A small multi-label image tagger, trained from scratch.
Model: 0.772M parameters, 48-pixel images, arch convmixer, norm groupnorm, depths [16].
Training: soap at rate 0.0032, 40000 steps, batches of 128.
Data: 36250 training examples, 141.2 epochs.
Rows from block 12 of a small multi-label image tagger, named by matrix and row number. Each number is 128 + 32 x the weight over its row's rms, rounded and kept within 0 to 255. All counts start at 0. Numbers have three digits each.
After each channel's rows are labels from the 100 images, of 14976, where the channel reaches its highest value: "strongest on" is what is common among them. Only what is clearly more common there than usual is listed. The data: rendered roads seen from a driver's seat, with toy cars, trees and houses. In brackets: how many of the 100.
# pw: pointwise conv (model.blocks.12.pw.weight, 192x192x1x1), inputs 0-95

pw.124:117105131200084083129150121114117132150146128182156045090139112161125134057127146136158174169179093137146117118138194133172148148112162129127137160134119150119142080111099047124109107124156080156142171138152136075144195138099168129130121159077139147166109114115109073142076105057164158093
strongest on: dashed white line (97); crossing stripes (79)

pw.153:095121120191153166117115117146094115080109111153137191158178083162123111058081132104055102130152119126122081053133078127111134081098114135094081199148134151214141203116124143056128168143175201147138166133163109101164121118098122168124135118126129148185085115104147155146130068150072105107
strongest on: dog (99); vehicles: zero (31)

pw.149:144153132135166185129139131116127156120102131141110168115111126079130164108133176070108103155147193114098124048104104187091136099147160155131101150053127144142127145097128125124133126155122128128187146124180132174118086095101090126146142152107157157148085195177059117119147135155110096165
strongest on: dog (97)

pw.132:133089105126166162121119138118133142116139101108080138153137185169255149143128115092131136140108100090154101133085127130094118115135095156143113067097131115131138140154090109114121137141102165095107154107108076183088161172147139125160133026147125156087108141073103118191188101092126134095
strongest on: crossing stripes (100); dashed white line (86)

pw.75:155093177117174113152149196123151149143172129139149072219112161071103116185157154161093169134132109164112126171103138123041173099137094083120134132173082139113146127169175195147134164165070128121136081145090160166132167110189154183085130137096117136133113158151141110143119131133127111090
strongest on: vehicles: two (75)

pw.34:098050122183076136131112101099124152161112177083105101170120150232123171095085116144163155130119114149111145146095160155093163117148085126144117180087115165133151135146091122143117181136153145124111123099216158141047160130141101100173161101095134142101124130122141086188107101160154099129
strongest on: bends right (63)

pw.27:150085117087096125159120107057125176137134166176110087144174182178118237088159130100187127151130150111123120159112137145127064075144126144150153170135089071154096160066088150176185132095114139164115130063101146084109131093093109108163092155092099154115086124090148147162168056071133103143
strongest on: car (92); straight (76)

pw.143:133128198110155107172115101131155101144129098121086115100165153125199132113152123087096169123155119175172117140124096166074109153152079171142110133159118098144127150134107100140100161126082124084156170180164135180160109157123058147148108128068142150133147084120106051104133130105179143101
strongest on: crossing stripes (100)

pw.13:147104139144102074118135125112139128163127082120156109101133151113145156079109135149106127140100133120178091104132075170114113161134100132088137174143125154153100102169148073157159104066146162127147127111162161118118137153130141177104017130146125121111142094132141175000076255167153131076
strongest on: dusk (87); line: no line (64)

pw.107:069155129097162053112096090093176106027171172138177117117044089141103197112165160114090069130147139113128132130170139100093075168106163171175185119122086186142085171087127141121129103106103132120139112122147063127129137115127094192128185133121123132111125125086151096127140131117124137139
strongest on: barrel (93)

pw.80:109113147163141138158115139060110127147051146143190096107098152099097136142115115095163218145150123093166121064129095126084182132109118163118152095129103130154147142146183075128148177163098113183124106109152165153163134145113117133148115148145103137077109141115167185099102157153096160049
strongest on: house (82)

pw.51:116117190081131127184112140127075148148092150083128108082117121146115129094102097145130070122093143127143113134105116079075086132109079189142127111111141154100105186116161115080177131192123141098086149144162155136128083108123140122150089154140109136176136074124088127061110143106101116131
strongest on: house (94)

pw.122:130054154179177103097069120146142143073146135158125136100090196157246116128111133118102125089119142126149112080135074128097135086155145070116183142097121127092125159079136120107134110109119150157139162173162112117132138179098121163127160093093109134093137144181083127139082104141218085123
strongest on: crossing stripes (100)

pw.23:127092144125144180147150096203127106081119096163122096120131105093255107163134128140171140088090134075118106111089148145206165086104164183146113133098114134082149140155090157145116103116142154142123157109177176119143093113111127170127079145118134120110191084105137077075099163095141081149
strongest on: crossing stripes (100); double yellow line (99)

pw.186:111110211090085107122123149100201108084093113121148195053163172096101128140138106157106142108109095130164164118141133186162150167156126068193126100058101131124164126083122151182151171142127090107110144096115141137140123117152126112130127157157109124115089139102116124146166176133105151164
strongest on: bends left (61); vehicles: zero (40)

pw.111:081114172181147114144055089151101147115103101079129081132137143135146082116130150139112145192135156123075095161175114113133108163087173132174111088125201205054164096114126093116141188144181131183105142140138142149096063177203180073103158175111138131190149125086130160164086111146138118119
strongest on: barrel (100)

pw.24:098144132116143116201132090076103110138073145127179119150129117127119213145114137142099128140127161146095144132118090145107085128130098153135119116168127053097126134093127115161107177120109112156116159182146068127098122147112181127118126128091111130157110172083122128105101126126112094162
strongest on: dog (99)

pw.112:092103119126111162139136139110216116150151142097125098072104176093120219155172169092189164124119132147123115123126123136085121173098205156140133139115144123113129175124170112178168171174184084176093136095150170073115112071193157179205131148154115150180159086135122094160119144124119127113
strongest on: house (100); bends left (60)

pw.45:131144097105154119082134078158086165077119088111091116095106146100124122120068116162104183129145078105168097159085099100095104105109101148067076083159163124156166105102112155116119139185101082124086190190093128059123099130066121170149133142085156171175166212144192168145076112127128200101
strongest on: dog (100)

pw.68:117087109071179126206135131094139122134152106146172157109196159212115106069147155141069183041128144111111137098107157134145111117165120119102110116115164170099125126138161131142118158147158165105138159110138189139106043120130111127179120150084100152076135136117169120107133089217160078091
strongest on: house (100)

pw.148:143101169195137130178120149099075132152134175077114146109066089116163123173109173117075125152158153083132124171139080166125123152112139176131095120124125121141157152116162087120074148106171144119191158122117107082100060092073172160070124122136118152134121176099104127112112172148149113145
strongest on: dog (99); bends right (70)

pw.163:120146122108139081126069099085078125101159120189145175122108028103148171159132127141135165146090102115178149165109151107154155145136141149110114117108114106135146164120121113139080117113143107129203154158131076152126090124149121137148134112130173118157114186115041090098202183121142102105
strongest on: dog (100)

pw.185:065150086118195188168159172154106121149072145107145130080133068141106143124133148139155169162115133113157097169121157076103148113129143109079126121151156072105165120120183089187081151131191094116150180145138141145107125124054108131150123110120156153161146139133115126142140126090071092106
strongest on: bends right (82); double yellow line (68); vehicles: zero (54)

pw.81:085183141165121161115148083094149081025115170147160128137160137099103137106086102195103129153132130137165124170135147137096206204125099098122094115118135220102090124151132149118149158105109099108104112116117125147144148110109152082113183108152134132087175134113132087146132172118171243102
strongest on: bends left (99); truck (87); dusk (63)

pw.11:104127137163141189132113068114159125076140132182081105085108163146168161103153147090131078195173090128101160114153060074091097099159143106148148101094112192115131120139118106118144140128075126125130111125165123189099130141062125180164093092134154176161133119161191171186151157119120133137
strongest on: dashed white line (82); crossing stripes (65); vehicles: zero (31)

pw.39:141143106131128168127108155109108098152102176184081119143194173150122108131112138116143135140134146059132110162140138127110142117098109112154127102160170169141128143119159174137127117150114125123099133146106082155108138124184113181180255137146143151152111137154094137012184002118154150127
strongest on: dusk (100); car (98); vehicles: two (68)

pw.101:051104079152124068074120191173112121089099102120144127142094104108160097116113114074122115148108125089076092142126101152193121142116201116167136116082166139144150117174107122095159125125093152154079074130157111169109146127089168052115152110142111147143123140139177057157144155117127147120
strongest on: dashed white line (100); crossing stripes (92); vehicles: zero (34)

pw.188:162109144129146139142106138099099106117182148191128146120075100135119127131207133092153111119208105134126164099104054104158121162133160140094113188095179124141133101189110107073124098121196128139146111120107099149170088103119164106133163067130144114109117137103156079150159092118075140095
strongest on: truck (97)

pw.108:102180150147115181147114136184120129197099118080116100168090150087090107117126134064069157122125115127118115110109118140121060139084116103156143044169058103152188089128110142120132107177092112121111098120084065082162169101093168112108163125137166156151107171131173121179090170130148108101
strongest on: truck (90); dog (59)

pw.21:054119153118160129094046163136076107134100201180126107053125255103139096144089159121107149160107137157089123100087111123182133163155103116145189162121142086110140189157114147103089131118151168182169166102119134137158109122113203125094175143145131112094132168140147111150127105165188116151
strongest on: vehicles: two (72); bends right (61)

pw.154:105095173186050112117183096099104099148121082083071172116133080102120140072161184134115177097126099115090128165126128148108085135129121199101113134139118133110100099107127103116120117153184178059120108170152120119138121095103087137147134106095098188165088181133121102125116094186174131161
strongest on: dog (93)

pw.178:255090134162134084150113113087105119082115093060139180126109111108090140145085143131128117080092085209096122115133155098102111145130085123132127109100095107130125142118103163089111101115221113123093124129135114104113143130131063086164137163142121133153221118101082042138144117155119155074
strongest on: truck (100); vehicles: one (75)

pw.16:140130135135125070164113146114135112151120163090167091113167100155132100146112148146166114176199188131117083152158137161126140165106156173148109104103128085111156149107136092133156115075129155139136161124103122092118102167182158073092093132144112126153196155153088154061117093144118121206
strongest on: barrel (100); crossing stripes (51); vehicles: zero (30)

pw.65:166137158119129177136109158103092118149113154074187115132076162143174128072100161130124136147130128095100167127129182128099132159061150100121156110190129102154109143188139064098116148150147098109124081128106125144166083144117119170136124096124126146121073114060106093135110176171126127086
strongest on: bends left (69)

pw.145:128194110113088116146160116178112096204117159127127113194141137115125073141070154120165119114132054048105100136132115154097175131122113153150121143136203067123191091115148075182163126146118121135144137154135170074092121099130118145126083105126112117154128157106169112116113141116091133104
strongest on: house (65)

pw.113:093148224140132134114117113106102172114131145086171148201156127119138101181115102114167152155073109094101187115115062112187112131146098137171132141142196142129137120137154124097151144122141149122079107098163118095082105090147154117146125106134144138145124107136188103084180112116114120064
strongest on: house (100)

pw.138:173127056085152187138135084163070100140157087130133090095112163063161083110072120132152102156114135156139100144143132104128074137165157151116147188112167208118112118135093128097117126065057111132139123126057129103102174177119073158129163099196169106073143105120087142158147111118099156125
strongest on: barrel (100)

pw.10:092123164136126147128126114117075121159108126129116218168210147105131139070065153087156113180149170103151110143114096091140090086146136132111197127156137080096142190130128060140163109138168162089198166084100134111135084101167091185090122156126109129084122130080120089131134142122076107104
strongest on: barrel (90)

pw.22:107110142143124122085076164111157112137124143166108094110067083169097084133122136094136126079137129125148097109083116180099079155171122153172144134139111107116141126122084159101135107144157152133183170089107135119126138136103061101140099104128122109114105109157168084199070110149165159064
strongest on: dashed white line (100)

pw.5:147149158133171088137159178159086160140147107142101127134123058057125103124140152155083037128137141061145183175091147146123200125095088106144128152111184156101090119162163124146117067067149128080124176127088064106103113058153128140111089122112142114096166101155159155131185127125154187085
strongest on: truck (92)

pw.159:172137125103127187094118130146150075124110086139122148099147132113096130157118124099104124122131147109099107121104082150086109120079088129090135088141152127103172135125161090083104147143109154158086134207177213097118094142151076103126098135140167147165103072138115143111096195099134155109
strongest on: car (100); vehicles: two (78)

pw.180:192134200141164060135119147104097133122085132091124110112115120135100128088152164111110127109108189095109132141092114133139166119116166115154138149183100106098118102117114110204128067063125123185131136096123172132132110087129134110090082108144167125102095091107175071112102105089100188151
strongest on: dashed white line (100); truck (93)

pw.33:085147126117128084156141150167081122125134136113121094085179176160109130155168075121050187122134105114130112096138126156209082099105112151143087127075163086150123091121147172161080117141145117093156135119102115186098137105096204129100137124102128176127128135174098124138123167132117143106
strongest on: dashed white line (100)

pw.104:096154116104142142167117063163103140097118124101030152125159152089116073105091201168110123085169132100125128157149084131108103157091076127118145122181151134130129114127136047142146128102161147152153133133122130140094127142120100146157123159126156117107044183091093149134092155210108133105
strongest on: barrel (76)

pw.155:081122127107137126144128106124121097170154111144102110093183218165134108177123079131085139173100148179122147150153118115117127110138145163126097146121140121110145111137170144086086138155155078119169134118107204121124084159134102105131140141154142119089155131139111139106136115118131220138
strongest on: house (100)

pw.105:083099160171091095172085190101116122138064129156051128116102131125128091155129120134108106146084119112146131113140132097214120077162135121170125077101136111118146182101149157069116109130088167094108147166137216144159139161139045199116136131160042121146126117093116089128166167146153104148
strongest on: bends right (100)

pw.90:120137094160127125167174178172122152137133116142148113125084130170116077089138106117131155131158151124150140188101118132115186106158114058095094162073125146122135135129122113144135090141159109148128112148126054100147159170111129118140136125131132135128146136100158193133112084090136134124
strongest on: bends left (75); barrel (61); line: no line (54)